config.toml
model = "encoder-decoder audio transcriber"
dataset = "melodies that start on their tonic, played by one synthesised instrument"
train_examples = 26041
gain_aug_db = 6
time_shift_ms = 100
n_mels = 64
hop_length = 160
input = "log_mel"
spec_augment = false
win_length = 512
tokenizer = "char"
vocab_size = 20
encoder_arch = "tdnn"
encoder_norm = "batchnorm"
encoder_activation = "relu"
encoder_depths = [9]
encoder_kernel_size = 3
encoder_stem = "single"
encoder_widths = [384]
fusion = "cross_attention"
decoder_width = 256
decoder_layers = 8
decoder_norm = "rmsnorm"
decoder_norm_position = "sandwich"
decoder_activation = "relu"
decoder_mlp_ratio = 2
decoder_head_dim = 32
decoder_fused_qkv = true
decoder_bias = "none"
decoder_qk_norm = false
decoder_layer_scale_init = 0.1
decoder_parallel_block = false
decoder_inner_norm = false
decoder_positions = "learned"
decoder_cross_attention_every = 1
decoder_tie_embeddings = false
init = "torch_default"
optimizer = "normuon"
muon_scale = "original"
learning_rate = 0.015
momentum = 0.95
nesterov = true
orthogonalizer = "newton_schulz_5"
adamw_lr_other_params = 0.0013
max_grad_norm = 0.5
gradient_centralization = true
max_steps = 5200
batch_size = 64
epochs = 12.8
lr_schedule = "cosine"
final_lr_fraction = 0
warmup_steps = 150
weight_decay = 0.1
adamw_weight_decay_other_params = 0
Rows from block 2 of the text decoder of a small encoder-decoder audio transcriber, named by matrix and row number. Rows with one number belong to one neuron. Each number is 128 + 32 x the weight over its row's rms, rounded and kept within 0 to 255. All counts start at 0.
After each neuron's rows are labels from the 100 texts, of 14976, where the neuron reaches its highest value: "fires on" is the input token at the peak. Only what is clearly more common there than usual is listed. The data: melodies that start on their tonic, played by one synthesised instrument.
# fc1: MLP up (decoder.blocks.2.mlp.fc1.weight, 512x256), inputs 64-127
# fc2: MLP down (decoder.blocks.2.mlp.fc2.weight, 256x512, transposed), outputs 64-127

fc1.251 [164 118 154 179 142 144  76 160 132 146 104 102  95 161 142 140 117 122 101 130 203 108 104 140 138 134  52 112 117 197 110 144 116 181 108  94 153  75 172 187 119 192 110 106 174  73 171  91 145 142 143 108 173 144 168 114 127 196 106 111  78  77  86 140]
fc2.251 [100 135 100 151  94 143 131  67 107 107 117 147  87 150 166  66 125  41  58 137 155  91  99 138 105 138  92 154 103 124 102 133 140 145 174 135 145 123 126 108 139 118 110 158 114 104 163 148 100 100 114 146 111 138  98 165 105  90 154 146 123 130 144 125]
fires on: "#"; "a"

fc1.118 [ 97 121 153 134 163 128 156 154 100 140 146 147  77 106 127 108 123 105  73  91 116 107 140 164 151 157 123 112 101 159  79 140 163 169 139 155  98  73 149 119 136 128 165 129 144 125 147 106 121 149  54 128  92 160 200 116 112 115 137 206  96  93  55 145]
fc2.118 [161 134  67 181 214  87 129 126 119 155 129 122 110 113 120 174 111 168 160 154 145 106 132 156 111 187 128 148 149  71  84 140 103 111 145 119 145  96 136 108 166 132  48 130 101 163 176 103  95 100 179 162  98 194 124 170 122 128 155 113 120 104 132 142]
fires on: "a"

fc1.317 [ 94 130  89 113 136  53 124  84 124 113 133  96 202 148 125 123 175 114 161 128 134  63 160 128 124 127 143 100 134 104 144 108 121 109  55 202 131 113 175 168 144 145 130  88 100 188 115 124 126 116 125  84  83 129  88 129 173 153 149 167 125 164 106 107]
fc2.317 [122 104 189 174 147 113  69 102 124 120 123 112 106 143 131 111 157  71 105 124 114 187  92 104 137 134 111 120 148 138  78 150 117 191 129 135  71 103  97  39 116 108 106 128  65  93 141 179 102  58 119 119  57 106 150 100  73  73 203 120 207 170  92 100]
fires on: "3"; "4"; "5"; "6"

fc1.276 [150  63  84 119 145 132 177 148  81  75 113 166 147  99 100 129  97 112 116  99 129  83 155 139 140  77 156 156 102 165 109 108 111 163  87  76 127 141 138  92 142 139 112 150 170 132 142  81  96 135 148 120 138  67 125 133 116  75 121 144 138 141 171  76]
fc2.276 [127 186 180  83 183 106  80  60 120 184 120  56 195 163 142 161 183 170 157 115 163 161 131 113 136 123  48  88 115  63 138 159 149 125 126 168  81  99 134 129 119 134 109 120 167 108 103 112 134  99 124 147 158 132 152 125 135 142  60  90 117 156 116 165]
fires on: "#"

fc1.117 [138  95 170 102 168 104 126 215 116 104  83 147 127 148  83 145  95 109  91 159 125  63 138 149 149 110 113 115 113 132 114 131 152  92 168 106 133 181 147 150  81 148 113 112 155 156 112  79 187 115 153  89 162 152 109 166 163 134 167 132 152 110 200 141]
fc2.117 [117 122 101 171 135  92  75  30 140 178 225 135  71 135 133 145 111 110 146 129 123 116 123 136 103 112 154 186 157 150 109 154 141  74 136 126 131  75  53 123 107 152 160 137 126 167 174 135  97 100 118 144  80 149 123 123 153 134 122 113 103 120 106  96]
fires on: "a"

fc1.467 [143 106  71 132 165 112 140 119 146 140 121 139 121 135 137 150 121  98 104 117 105 102  83  83  79 117 139 195 102 115 110 170 141 103 112 173  80 153 164 130 109 145 147  81 105 172 148 173 180 148 158 165 135 113  91 132  90 144 129 157 194 114 112 147]
fc2.467 [152 155 131 104 120 131 175 152 139 140  76 111 210 141 118 115 148 138 137 157 168 126 115 122 158  63 148 157 143 153 134 112 114 107 194 126 183 107  92 135 143 144 132 103 172 106  97 129  81 107 142 100 114 169 152 107 101 109 149 134 133 139 126  63]
fires on: "a"; "g"

fc1.460 [102 111 122 105 148 116 174 125 104 177 160  87 133 138  95 153 131 152 160 114 125 111 106 127 147  80 151 145 117 164 124 113  56 106 101 163  89 119  81 164 165 133 129 206 108 110 178 139 171 105 120 183  86 139 102 114 104 176 159 138  86  99  87  82]
fc2.460 [111 151 119 161 135 134  68 175  89  64  84 111 182  79 128 111 102 123  33 126 139 158 119 190  90 144 155 136 134 118 138 179 166 173  92 139 155  98 180 117  43 137 139 118 136  97 107 172 134 138  72  40 141 127 140 147 176 116 152  83 174 122 105 149]
fires on: "3"; "f"; "b"

fc1.340 [133 134  99 174  87  48 120 113 139 132 121 130 174 128 183 106  98 106  75  74 187 148 112 115 133 157 132 170 145 140 114 162 179 178 146 135 113 129 172  98 141 130 161 144  88 114 104 161 106 133 144 111  85 129 122 123  59  82  99 106 132 123  54 102]
fc2.340 [126 127 126 113 129 145 118 139  95 123  98 141 176 146 154 174 172 153 122 131 151 141  88 136 166  98 139 114 139 126 117 120 122 116  95 100 129  92 119 131 164  70 180 159 166  68  91  80 140  68  67 157 121 128 144  63  94 160  66 183 141 183  78 128]
fires on: "#"; "e"

fc1.51 [111 140 116  83 150 118 133 169  66 127 217 124  95 143 114  84  83 171 197 119 144  98 108 133  96 137  72 136 156 175 161  39  93 184 103 166 120 142 111 149 120 114 115 135 133  76 152 147 115 128 144 102 104 127  87 154 140 116 110 115  96 123  95 176]
fc2.51 [103 163 119 189 151 151 185 115  73 147 104 125 137 103 112 129 102 148 138  75 141 144 111 164 137  77  57 121 143 205 184  75  69 132  83 138 144 155 152 201 155 156 111 111 149 127 117 138  76  87  95 152  59 130 178 119 115  92 139 122 109 131 167  76]
fires on: "3"

fc1.95 [147 149 134 173 107  99 166 116 130  90 111 153 146  98 125  86 109 123 143 110  68 141 121 121 164  82 152 137 143 181 149 138 152  87  94  79 109 120 117  86 203 136  76 195 131 131 102 116  95 161 147 135 147 162 141 111 126 123 130 143 148 148 160 163]
fc2.95 [118 120 161  42  86 175 121 111  30 133 171 126 137 122 162 157 167 121 120  91 184 110 124 134 109 228 120 114 131 104 130 161 137 153 134 198 173 153 141 175 127  96 102  46 129 126 139 133 100  74  81 169  97  92 151 111 140 159 141 139 168 103 173 156]
fires on: "a"; "c"

fc1.316 [147 193 124 164 190  94 133 113 109  99 149 135 171 129 140 106 129 127 113 151 158  65 142 180 116 112 138 182  83 126 132 110  89 117 132 143 123 137 157 121 154  85 155 163  58 122 123 106 153 157  87 144 115 138 129 137 109 180 117 105 175  78 120 179]
fc2.316 [106 157 118  57 110 100 129 107 135 108 163 114  87  97 110 114 179 139 114 140 139 139 163 114 137  99  61 119  83  84 158 136 132 126 116 165 157 161 152 107  52 145  82 159 121 158 160 177 168 169 105 129  96 166 175  99 162  85 117 190 117 199 141  89]
fires on: "3"; "c"

fc1.187 [115 116 113 125 119 122 131 105 103 127 104 150  91  95 160 190 167 138 147  79  93 189  83 190  78 149 118 124  69 185 117 174 161 111 142  93 128 107 141 109 125 115  95 131 188 134 156  65  84 101 120 136 105 124  92 149 172 116 126 123 165 127 106 178]
fc2.187 [140 111 103 168 116 163 132 141 138 135 167 125 143  78 144 151  82 106 168 196 198  81 158 156  98 116 106 114 110 155 106 242  53 118  99  80 146 120 178 154 197 159 131 125 106 131 135 129 128  98 115 159 102 162 140 187 144 106 138 124 117  80 129 153]
fires on: "a"

fc1.72 [ 63 149 128 138  94 110  93 134 127  88 156 106  96 192 132 124 151 114 151 167 204  89 150 130  80 118 123 146 148 106  99 125  90  83 124 124 161 192 131 143 146 142  63 179 102 106 107 171 124 137 131  86 122 168 128 160 200 155 155 123 135 121 185 126]
fc2.72 [180  99 150  94 185 166 145 155 166 184  84 186 115 127 155 134 149 159 114 159 138  84 186 131 100 185  40 152  46 130 101 131 124 128  85 134  97  80 115 131 127 142 189  91 108 136  96 134 154 111  93 153 121 135 129 129 135 136 117 102 137 124 101  98]
fires on: "5"; "3"

fc1.256 [143 163 120 157 181 101 139 178 146  92 123  89 143 143 113  80 106 136 233 104  63 144 107 161 156 165 181 109 118 130 114 136 118  88 127 153 137  81  69 110 158 106 179 166 135 161 167 123 199  80  99 141 133  70 100 158 146 140 138 123 113 135 145 144]
fc2.256 [100 105 164 112 160 111  83 151  91 131 103 105 127 176 103 148 158 100  73 137 121 131 135 117  97 151  99  94  82  84  94  95 136  82 123 124 155 112 140 117 149  58 134 163 166 122 137 163 166 123  74 106 129 147 164 144  94 198 135 104 121  55 151 186]
fires on: "3"; "5"; "4"

fc1.100 [168 106  85 109 157  78 152 142  73 144 125 131 125  94  75 109 179 139 122  91  84 130  97 152  97 157 106 140 118  92 139 107 106 129 177 135 103 202 135  71 150 128 127 107 145 150  97 224 120 177 160 185 131 157 142 169 138 163 124 171 178  81  70 114]
fc2.100 [144 165  71 134 113 167 139 193 177 162 154 143  65 150  95 139 150  94 128  78 126 120 131 170 188 128 122 132 100 102 136 190 175 157 151  57 100  95 124 168 144 117  76 104 115 121 126  88  63 109 171 107 123 117 109 154  98 139 104 122  85 107 123 202]
fires on: "3"

fc1.337 [142 146 102 105 110 115 128  59 114 121  98  99 122 157 121 213 163  90 135 148 160 103 121  67 162 138  92 128  80  95  57 122 137 176 156 117 180 110 131 169 123 168 150 152 161 163 144 105 141 217 189  81 154 141 160  72 121 162 104 166 143 164 123 139]
fc2.337 [115 138 143 137 199 149 107 197 130 124 146 130 100 135 137  98  83 142 137 123 168 134 141  42 122 111 135 190 151  78 189 101 129 100  88 159 121  94 102 128  91 144 183  92 102 130 158 112 126  68 130 223 146  61  86 132 109 142 139 148 140 147 149 104]
fires on: "5"

fc1.385 [ 90 144  79 118 100 122 161  95 128 150 119 151 152 159  74  99 109 101 120 140 144 144 147 163 113 110 113 133 148 169 147 135 112 135 172 114 124 147 146 147 150  80 106 155 114  35 110 138  91 143  79 170 125 152 106 121 155  91 142 122 105 113 120  61]
fc2.385 [172 114 103 152  88 150 160 165 108 114 190  95  90  84 125  60 110  89 148 128 114  42 120 184 112 106  94  96 132  32 115 142 113 168 126 112 140 115 200 117 148 136 104 162 159 139 145 142 137 147  62 153 139 103 163 159 164 119 175 144 107 133 187 132]
fires on: "a"; "3"

fc1.333 [101 100 122 114 146 104 155 157 133 173  89  83 124 132 104 116 153 151 106 107 138 143 128 152 149 137  95 116  86 112 164 132 163  78 140 118  69 181 125 150  73 123 180 185 135 108 154 139 100  94 120 130 127 152  87 119 181 138  66 132 150 113 157 170]
fc2.333 [105 195 129 194 169 149 137 170  92 154 119 138 134 132 120 127 133 117 112 113 151 136 101 142 105 130 119 125 128 120 171 148 105 134  56 128 147 157 104 132 174 117 157 182 213 140  92 167 143 149  79 109 133  80 141 153 153 211 121  67 120 140 165 113]
fires on: "3"; "e"; "2"

fc1.40 [148 153 123  97 125 188  67 143  65 131 137 169  99 181 147 154 123  82 124 131 179 118 100  52 147 128 128 130 125 167 128 133 143 155 100 150 169 167 108 171 147 166 127 143 152 139 142 164 121 113 126 111 154 110 165 120 133  60 169 180 155 108 196  81]
fc2.40 [129  99 220 135 118 126 126 152 126 108 153 179 131  79 129 135 125 140 175  84  71 126 119 170 155  41  78 131 154 140 117 155 130  82 140 124 151  73 185 108 153 109 132 122 108 192 132 201 140 150 126 134 223 166 120 139 137 146 129  96  78 164  73 104]
fires on: "#"; "b"

fc1.218 [ 88 144 114 140 157 114 105 137  51 147 100 151  88 152 151 135  95  87  91 157  92 196  90 212 131 146 111 118  85 162 120 125 190 132 141 136 147 164 111 146 151 129 141 117 164 115  93  87  88 131 144 155 172 127 129 121 144 126 163 184  82 149 144 167]
fc2.218 [124 111 145 172  80 159 113 123  91 164 117  96  70 145 167 110  77  93 132 144 118  27  87 156 173 129 122 120 108 109 111 152 159 118 184 133 163  39 130 115 106 182  70 124 157 158 170 104  51  59 200 130 104 125 128 123 177  97 146 124 132 102 179 128]
fires on: "a"